From a checkpoint of a small masked spectrogram model: encoder arch vit.
Rows from block 2 of the encoder of a small masked spectrogram model, named by matrix and row number. Rows with one number belong to one neuron. Each number is 500 + 40 x the weight over its row's rms, rounded and kept within 0 to 999. All counts start at 0. Numbers have three digits each. After the name is the row's rms in percent of the matrix's.
After each neuron's rows are labels from the 100 clips, of 14848, where the neuron reaches its highest value: "responds to" is what is common among them; "peak on" is the class under the peak. Only what is clearly more common there than usual is listed. The data: melodies that start on their tonic, played by one synthesised instrument. In brackets: how many of the 100.
# fc1: MLP up (encoder.blocks.2.mlp.fc1.weight, 1024x256), inputs 86-171
# fc2: MLP down (encoder.blocks.2.mlp.fc2.weight, 256x1024, transposed), outputs 86-171

fc1.533 089:440407563500500500500451500560500500567601500500500556500500545500500500557500500500500500500500500574500408500398500500500500422422500500500500500500500500500500500500416500500592581500500500575500427500385500447549587500500500500500500500500500436500500567
fc2.533 081:500500500500500500500560500500386500500500500500500500500500500500500413500456500595500394500500500423572500500500500500435572500500500604500500500408500500500410500500500576423447422500500387500602500500562500500500500500500566500500500500500500500500500439
responds to: bell-like (36); vibraphone-like (26)
peak on: F#5 (28)

fc1.382 110:500500500541500542500500500579500555458500583500500500439500500608500566500500500449500548500500500500395500422500500439500451437565500564556500500428500500500402500500458500402500500500500500500500500500586540547500500500579552500547500500444500500500500500
fc2.382 100:500500500561500500500500500500500500500500500500432500500452390574422452500500352500500500500500500500500405500500433570500500500500500500590556500432500447500500415442500500500563500558500586500500500566500500561442500500500500576448550500456539556448500607
responds to: the note F# (82); white noise (28); tonic: F# (26)
peak on: F#3 (36)

fc1.636 112:500393500500500500500405548500500500447500500500500438500500545500500500500500500500586500573552570500607428500500500500444500500500500500500500500426500500500500500500500423500500500412446500500500565500500589500574500549500544500500500422500574448500559415
fc2.636 134:500604540500500557500500563500449500500500442500500500500438464500500556587500551500451531500500458500500500500500500500500500500445500566560547500500572500591500500550418500500500500500500500431584459593500453500500538500500500500550583569572454500500500500
responds to: bell-like (28)
peak on: no note (65)

fc1.205 120:500500500500500500500543500552500500500500500500500557500462500500348500500435500500500445500608500500552500500555500500500500500500500549500448500500500500500538549500500500500452500500538444500500500500500441500449465500500500500500458500467500593500500561
fc2.205 102:500500420500459500538416500600427571556552556423432440500500500500500500403500500500569568500430500500500500433500445500500500500500574500405500500500500406500500500500500393460500500500500500447500500500500500500500500500500583500591500500500500500584500500
responds to: the note F# (70); tonic: F# (31)
peak on: F#5 (35)

fc1.460 116:500500500500418541500500536575500564500436500433552500432500500460500447572500535500500433500500500500500500500558587500500500416500500500601561538548500500500500500500500500439500500500500571417436500500446500557500445548500500500500500554449500500500591551
fc2.460 106:500500500451451500500500420500500500500500500500500500500546500500500500500500597500500574500562500500500646500500500500412605599500500500500500544500500500500500500500500500500500500500418500500547500590553581453431500500500500500500560500570619500500500566
responds to: the note C# (65); sine tone (34); square lead (29)
peak on: C#6 (26)

fc1.216 083:596500500500631500431500422409500500424500500500500429500566500500500500500450670500500500500500500500500571500570500500500500500447395500500500500500584343500500500500500500449574500500410500500500550500500500549569500500500500500500500500500551500500500500
fc2.216 078:420500500500500500500500500583419500500500500565500500500500445500500500500407500500500500500500500500610500500500595500500561500500500500500557500500500500500500500500500430423500500500500500500500500500444427500500500500630571443500418500565500500500500500
responds to: clarinet-like (27); tonic: C (26)
peak on: no note (99)

fc1.238 090:500500447500500500500500500576351500593500500500500500427442500619500500500500555500500500500500500500500500500431443500500500500500438554500500587556435500500500500500500500500500602500550500547500500500500379500500500442566593500573500500629500500558500500
fc2.238 094:500398424500500444500433500500599500500500500500453500417500500500500500500500401500500500500500500387448500437500500500500500500500500500500500500360500500500500449500541500500417427500500500500500441500500500500500500500500500500500500500500500500500590500
responds to: the note F# (65); trumpet-like (30)
peak on: F#4 (37)

fc1.715 143:500500500500526500500500500500427440471500531500500500443500553553547442500458591500445500461500536441500500565500440500440611558500438500591443500566443379500458500500500500364500458442500500500500500500450500450430466500537500500536559500589500573500571534
fc2.715 148:500555500460500500500500500562610500460500500438500500565554500552591500500500500500537500451500500500458557500500546552453500558500500562500500500446500569538393458500428500500548500500500552500500548451500585471500500454500500500541463500469500429500590500
responds to: clarinet-like (25)
peak on: G4 (33)

fc1.623 093:500500568554500442500500454578562500500500500443500500500500500500500583556500500500500500500391563500500500577500500500443434453500500500500416500500558500627500424500437500500500500500500580500500500500500569500500500636500500500500430500500500500575500563
fc2.623 092:500500418500500540500452500500500500500500500500500500583500500500500500407500500581500500433500500500500500430500500500500564578500500563557579554500500500500500500500598561439500565500500500500500558500500386500500500500500500500448500421500500500500500500
responds to: clarinet-like (42)
peak on: A#4 (34)

fc1.639 119:500500428500459429580500500500500500500604500500548500436500500407500416500500500562500560500500500500500500569500500500500500444500542558500440557453500419500600500500500500500412590500500500500500500500444431545500500551500532553469500500500500500500500500
fc2.639 117:500500596500544454457500500500574552448500500500500500587500461575429500500500412500582500500415558441500500453468500564500500500500500414535500500500555547500500500500459500500500500500500500449433389532500636500500500500467550550547500561500500500500500537
responds to: the note E (65); tonic: E (38)
peak on: E3 (52)

fc1.732 098:569500500500500500500500500500581500417500500436500451579500446500500606500500500500500500500500500413500500500500500500500500500500500500558500500500500500500500553623500500500500500500500500500600500500500500500500445500500409500563500500500500500500500454
fc2.732 080:428500500500500500500452440500500500500500500500447500429500500500500425500430500500500500500500500500500434500500500500500437500500500500500500500567500500500500399500431500444500500500417438500500500500583500500500500500500589500500500500593500583500500500
responds to: staccato (71); mains hum (35)
peak on: no note (76)

fc1.523 102:500449567460500500545450437424500500600450463583500500500500500500439500500500462614500553500577500500500500500500500500558575416500500500554500590500500384439431500500449438500500457500500500500500500566568500500500542500500500435500500500500554556500500500
fc2.523 103:452597560389457548442500500500500500500500500453500500500500567500500574446500500500446433430500500500567500500500500500445451500500500500437427550500500500539461419500424500564500552500500500572500500500500500500500557549500500500447500500500500441500500500
responds to: the note E (67); thin (high-pass) (30); mains hum (26)
peak on: E5 (43)

fc1.734 111:455500500500435428457500500500500433500557500500500500500500500593558554500500500500500500567428500445500500500500500500500500500500500462500567500500500421500500431500439500500500500500500554560500500500500593500500500586545500500500500500426500549500500500
fc2.734 113:500462500561500500548434500500500500500500589500437500500500555500500440500500454500460422500500500500500500545458402500500434452500500500500500447565500548500582541500500553541500500459500447500500500454500500500500500500500451500500500500500500500549500567
responds to: clarinet-like (54); square lead (39)
peak on: D4 (30); C5 (27)

fc1.515 104:500434454500500439500500444500419500419500500500500500500500564500500420500500454500500500663500433500437500500500564500500405500500500500561500500500500586500500500537427500549500500500500407500500553500500500500500555438500500500422500500500500500500552567
fc2.515 126:549556548500500558500537500571549500544500436500436500500500500500568570451500582500500560458500562500500500500565410555450500500462500500500500500500500431500500500463500500500435536435500500500500500500623500450500500500457466545537500500567500500500500500
responds to: the note F# (73); tonic: F# (36); bell-like (32)
peak on: F#4 (37)

fc1.420 126:500500500500500500562500500450551432458500455500500500630534500500500500500500567500577500452452500500500500500500500500500500561500500500500586421540611569469500455500500587545421532563500500500500428500559429500500594500500418420500500500500568500500500500
fc2.420 125:432500500500440593381532500500554500500500500533500566459500500500500500561500500500363500433500424448500537500500500500440556500557500500500451500559500535500438500500546564500500500500452544577457500500417537543532500500500500500500460500446448531500425500
responds to: the note C# (76); clarinet-like (58); tonic: C# (28)
peak on: C#5 (45)

fc1.384 074:500500500500591500500500500500427500413500606500574422500500500500500500500657381500500500500560500500500500500500500500500500423500500500500569500500500500500500500500500374500500500500578500500500500559500500500500500500500436500500500500500407421500576500
fc2.384 052:500394500586600500500500500500500609376500347500500500500429500500500500500603500500500500500500500342500406500500500500500500500500593500500500500500500500500500500500500500500500500500500500500500500500500500584500500500500608500500500500500500381500500500
responds to: bell-like (35)
peak on: no note (54)

fc1.666 103:500500445500500434500500500500420500459555500500405500500537500500500500563500500500500500500500500500500500500500558500552500500500500500500578546547500418407595426500436500500609500500452450500500446570500500439500500500500588500500500500570500560500500500
fc2.666 099:577578500500500500500500500500558565500500500500500443540500500500500500500500500500500500500500500500646437500452500500500426500500500595500572500500500500500425586500500500460436500500552500500500500500500500500500500426500500500500564599500500500500551500
responds to: tonic: D (41)
peak on: D4 (31)

fc1.435 092:570500500500500500500500647500500500500500551500548500500441449500599401500563500500500500500590500500500500500427439452500500500544500425500500433500500417587584500399500500500419443500500423500500500500500500500500500500500500500589542563578581552417500500
fc2.435 095:500500553500445500500500424500500500500500500570500549500500500500453581500500500500588500500500590500420388500606578543500500500500500500500445500500500500500500448500397500500598615500500591500451500500500566500500500500500500500449596500500438500557500406
responds to: the note E (75); organ-like (39); tonic: E (26)
peak on: E5 (25)

fc1.267 094:500500500500500452500554500582500500500500500500500500500500500411616500500500410550500578500500500500500500500500500500500500500591500500500500500500500500434500553500500549500500500583434500500436500500500560560500500500500500500435500500500500435500573500
fc2.267 083:500500500500500500500500500500555500394500500500500500559500500500460500500578500590588500500500500439500500379500596561500441500500500500569500500500588500570500500500500500500500500500428500500500500500500564500500554594452500500601500500500500500500426450
responds to: the note E (75); the note B (72); tonic: B (31); oboe-like (25)
peak on: E5 (32)

fc1.368 080:500500500500500500416500396500500557500423500372500500500500500604500500500500500500500500500407570500500500500425500590500500500500500500500500500500500577500500500500500500371500389418422500500449500500500500500579571500500500605500500500500500500500500500
fc2.368 070:500392500500500500403500500500500500500500500500500500555395575500500500500500500500500500500343500586400500500500500500500500500428500500500500500500500500500500500500500500500500599500500500500500583500400358500500500437500563500500419500500500500571500500
responds to: clarinet-like (27)
peak on: A4 (25)

fc1.584 096:500455500571616575558546410500500430500500500420500500500500500500500448500500394500456500500569571500500500500500573500500500500500500500500500580500500500500500500425428500500500589500500564500500500500500435500500500500500500587500500446414500557412563500
fc2.584 094:500500401424500423424500500500500500500500620500391500500500500545500500550384500500429573500433409500500500500397443442500500500500500500581596500500500500500500567500500500440583500500500500558500500500500500409500551555500500500551555552500500432581398433
responds to: the note E (74); plucked string-like (27); tonic: E (26)
peak on: E3 (52)

fc1.231 113:500500500429444500500500500607500500551416500500439500449597445500500500500500543500500561500581582500500545500500500500500539415500571500500591500566500548500428500500453500432500500597579500449500429555500500500568500565597500500500500500500500500500546500
fc2.231 108:500541425434588500436455458500412500500500500500500440580500500500554431574500500500414500500441500500500500500500500500500500500500500500452410500500454500500500500548500500500500500445500500500500500414500500500500500444500500500582500535500500500457500500
responds to: bell-like (28)
peak on: A#4 (27)

fc1.708 080:500640500500500500449500500614500415500500500500500500579500500500500500500567500500500430500500448500500500500500584500500500500659500578500500500500500500500500500500500572500429383500500500500440500500500500500500500500500500500600500413428500500500436563
fc2.708 068:437410603500500500500420500500500500500555500500500500412500500500500500500390500500500500500500500500500500500500500500418500500500500500500500500500435500500500500586500500423500500500500442500500500570500500500500500500500500500500500500500402500500500409
responds to: the note E (90); tonic: E (41)
peak on: E4 (73)

fc1.612 110:500500500444563568592446542500500500500436500454500500435578575500500415500500567554500500437500557591584454545500500446562500374551433500553500569500500500454500500412500500500500607396500500500500500500500460500500500437576500500500500543443500500551555543
fc2.612 116:455425407500500500500454550500500543500601500563500540500500500500500500500500500439500567500500500589500500500500500500500458500500500500581500500500434500438571500500500500500500500500500536500500500500500500500549500500500500446422551442500436500452500382
responds to: the note C# (69); tonic: C# (25)
peak on: C#4 (37)

fc1.489 085:500439430589500399500500500500438500551435435500427500500500500500500500500500500500411500500500448500500500500500500500500500500444500500403556500500500500500500500500500500500500441500500500500500500500586440500376500500500500500552500500581391500500500500
fc2.489 078:417592500500500413500451500500564500419500580500438500382500500559500500500500500500500500500500500415500500500500500500414500500500583500500500428500500500500500500500500500500500549441500440500500422587500500597500500500500565447500500437500619410500500500
responds to: the note F# (69); trumpet-like (37); tonic: F# (29)
peak on: F#4 (37)